{"cutout": 0.25, "norm": "groupnorm", "blocks_per_level": 3, "shampoo_beta": 0.95, "adamw_lr_other_params": 0.0021, "steps": 7200, "adamw_weight_decay_other_params": 0}
Rows from block 8, named by matrix and row number. Each number is 500 + 25 x the weight over the matrix's rms, rounded and kept within 0 to 999. All counts start at 0. Numbers have three digits each.
# short0: shortcut pointwise conv (model.decb.0.0.short.0.weight, 96x192x1x1), inputs 96-191
short0.46:509482496488453483516478494491505467451522510455458502461489490463472457459467459440486514431560495512499475422592472449537437473527504507499529495481488469441497493532475547532424465448471460441464527548480453429485474436538535490504490476528463478526383461465516460437502454408526442535
short0.47:509494512495455511489503507492467481498505461513482477517516492523491534492509527510497549515532511462503539493546494503515515524517461505500466508492507502456501534464475495550486525530519468526527487483465482503524515508490520473527500486503461512508534515512509512488537552435467510470
short0.48:545576533548567507541570526551556562501519526525504571577520505509539530478488579555544547518560486528486510548478489488471509486524550475455511464461451516537487500515564523495537513462510483538483499499501525481482502541480556538532499551573513491470532449473503489491483499513522438515
short0.49:549502548556536564495546535580527570530498544460531553566504495532554550530492528546530495499528556485489517509480528540497512503489435455505521492496470453563479534438570480477573570526520451541497494549467539550496507615461502515506534566531495535486566475475514507468488542512551487474
short0.50:447460500469474481491473483497500496516538468506505520432551512538502539520526492502512498516498540532487526499549506520573499537479494540499511558502536488484519498557496558523524482531491515498524520504532487495491529542562536508505524481472479522545482509511500525471522535499478516481
short0.51:564560550553565494526605522550564558541571543536555615525519510533612546505528524534577539537526532520444560536492528541467559513484502513437519531469516487504516509527555516519574486471524466483527511482488522526453499596509542525546472560549460563538547416428476526451510545535504442504
short0.52:549513604553562534551574562519590539451557499517534582551552556528520546472506538540554512524590554534457581524511570546517557526543547538539577600496458442455561489534581562510541504471485471478538497531515562585483537545566602565577499579532506594564507452445546516451525556506551482534
short0.53:561608546526548514508550534533496558485475463495525527565539512520508531509495590553554550537576529485502548570508541527451545559581530497509561494459405493464473496459528456488544544461502439502521443536434570536503535546486553521520527582514516522547581463479549520474523552509554487503
short0.54:551570576526557518526505559555536514486538528465529494519513531473523532512510548510534523531546505457486531559524553552496517484486495488545530515489436504513497481484531471470521485490490470480485443508473506519523478492511543528536501551500550552516522482457510520489502512508529514534
short0.55:519499588500511553527535494490558452513554444439573598474585508580577591444520526503545530523549544539522540513550537549584522506452509477484522501488489533481550507504491482606505512474535449456519534525452531541502460491505523504562535493472490545499505508437448525450505518503459503453
short0.56:474507507502490477455462554480499483493544521528486476527497528505470471508470513472460551492485482467494537539543497513503526521550513511544476524511511489438526517511480502510463484528523508497527467503477492519523501495481517511500505498503521489503514528508461536502544502509503475533
short0.57:490462474440477426411538483489501512496492542508523585474504514555553524498507460487563488515488475552474493492499478488417495481460488488377451452505575497526438472540463511488517513482533518483569503478485524510455383522473452543510405526499501466523510433523463493456495491524478425511
short0.58:553527525512536555541533515538549526474509501480520543521509486498513507487540558547531513509519488522481514529520481461518530485502522499511536495496459479532507529499545524528521497478469451444451455503459481482507509519527526520553550554526495498543472454446478460447487463485506456492
short0.59:480476490502505477511514525507493491504474503514486462479468507491488486512528484486494486497469480445488520545517536519520515553550495523518542514458518524527471474515500523456496484490495495515527482502512465507464536483507498481511484472512512499519481498495507518488542525500572490486
short0.60:539529534560510500543543549531535513483528549495507509472491511505493515481526520493551491493495482495463538554527489449446477471495451524474530508528515514465510522451535537509521442477523468476482478568476464491461507499557510528512517515515479502511502462456484479454495480454538468548
short0.61:501507512528553478508506549519512522525515488504605504539504526539542594523552535517544432570521581488437534589461616694456543624548502518527558524442483471488499433475542438474554506498442461494576486524503600668477509591466518520573501523527528565553571446487534577512520564591537538525
short0.62:514514531534535498482518553513579493446565499518524482506510569498499501517525497484510458508509535533494510484524473491461550502530499505523537528533502491516521475478522529486526478522493519488527501520525477499459508533528507549544539506520562505489509477472496480426510534529546474525
short0.63:497529506488551531536521558533515485509559467490570555480554533541513515521523499452523479553533559552481525507578524507579530460500499551535525552447472443463536496534531500514510446487435474419496486460520483474580547526610582569592566560506550522516507532495519483472483502496481470561
short0.64:541476524526521483507534530518580473435500496479553517465520531495499509474542496451546470561508466550486523548561510501493463529541475568534512574495485479441504435494561547513513430442497447478501496563503493504516494528595551534508534527474477527496474486441508509421473494508506446543
short0.65:538527499546550505534500508505510564467519472493466487501488539509517451493457480492511514508502484527485482523489491483433512482555540421526508479512465484497490465519524496484492496446526458482480443462491522505485484483513513492472521581527594536531497442490459493486473477511477474474
short0.66:534568555529498552534513578512542518495556506431549531457521490548523510437525493479517509575496523580497530542520521495529475494510467509516512502539491492537565512457564502525505454516539490445468566535510560518545514528589535542524542548458547539538545543468503487443476529482496454536
short0.67:520493510500534555502525581536548505513514469479537562492571519547540528468528523479546526527521535542474526523551489517584532512505506513524600524493531497504517496488542523527543494459481479497475540537498520507589529523496553571552520546535507506502515520458480504506546525484528475523
short0.68:517512543498520523538499539497509505479534509458492521492509518522489528458561492472536528540476479539485517469566493505504495485515514549523457560498490434466553542491566530529528447449510472480420482483470507443529467528568528559486573557510480542520480517482541444434473492493423471521
short0.69:541544543528527558555493529538532541525533505519530503506517558529511510516465497506488531496524515507561541519507524529551515494538547447566527484529479527500545514506506493517523509475537493508471468510492504499557546532491532511524544542520555534540522550497459525506501552503493491499
short0.70:508482487510572502502582547507550507471512480460521562479558556505562500507537502463560466614531500536485513465540486498508490487475526529497479559497515527535489514535583493506531459483475583440490543465502510476509465523504548590510486550525553516468460443493535512497456509591480495518
short0.71:534493544486508492535514528488543507459501461478503492504520536530509523464475499466550515506496488504504538602541546525501497528561509514531541533506449496460503493496502516459503456436520494467463471524477516534490473471548511528481548543497553536530507526482481494484509463549539470488
short0.72:555516567508528527505501563529504493522480485438466525505544494525555532480547572561553504539510501520525468505493472447503480506484429501489527481505463471465494521466536442538479507497552477500475484474446481499516486499523492537475531534525556497486514509483501471469477465500490488466
short0.73:507544519584476555539555491528463568494521477491493503499507443454536455489484461480504495557478492500497494471488517550489502516515463454514488492473501482453505490482523492484461477523513432456479492464479477498518535503506487462502500502520479576569483469467458481478493526471494481508
short0.74:551503546460493509493455473502516529476536533491507540483474522485553517430463500507515489455528511555459514516504504505525433467446442427466476445495475433517475500503486457527469507450470452489457500500476499496472438510547461493528517500529500520577453448460447464398468482486496433520
short0.75:505483524455477503481506476508479482502467510507499492503503523447487515457503525526489473486473498487523510511528507502526479535476463549484472507509493509513542488497512498525503532512481509570512524504525522532475480497442510515490497455514466511476529478483506572533468506501500535521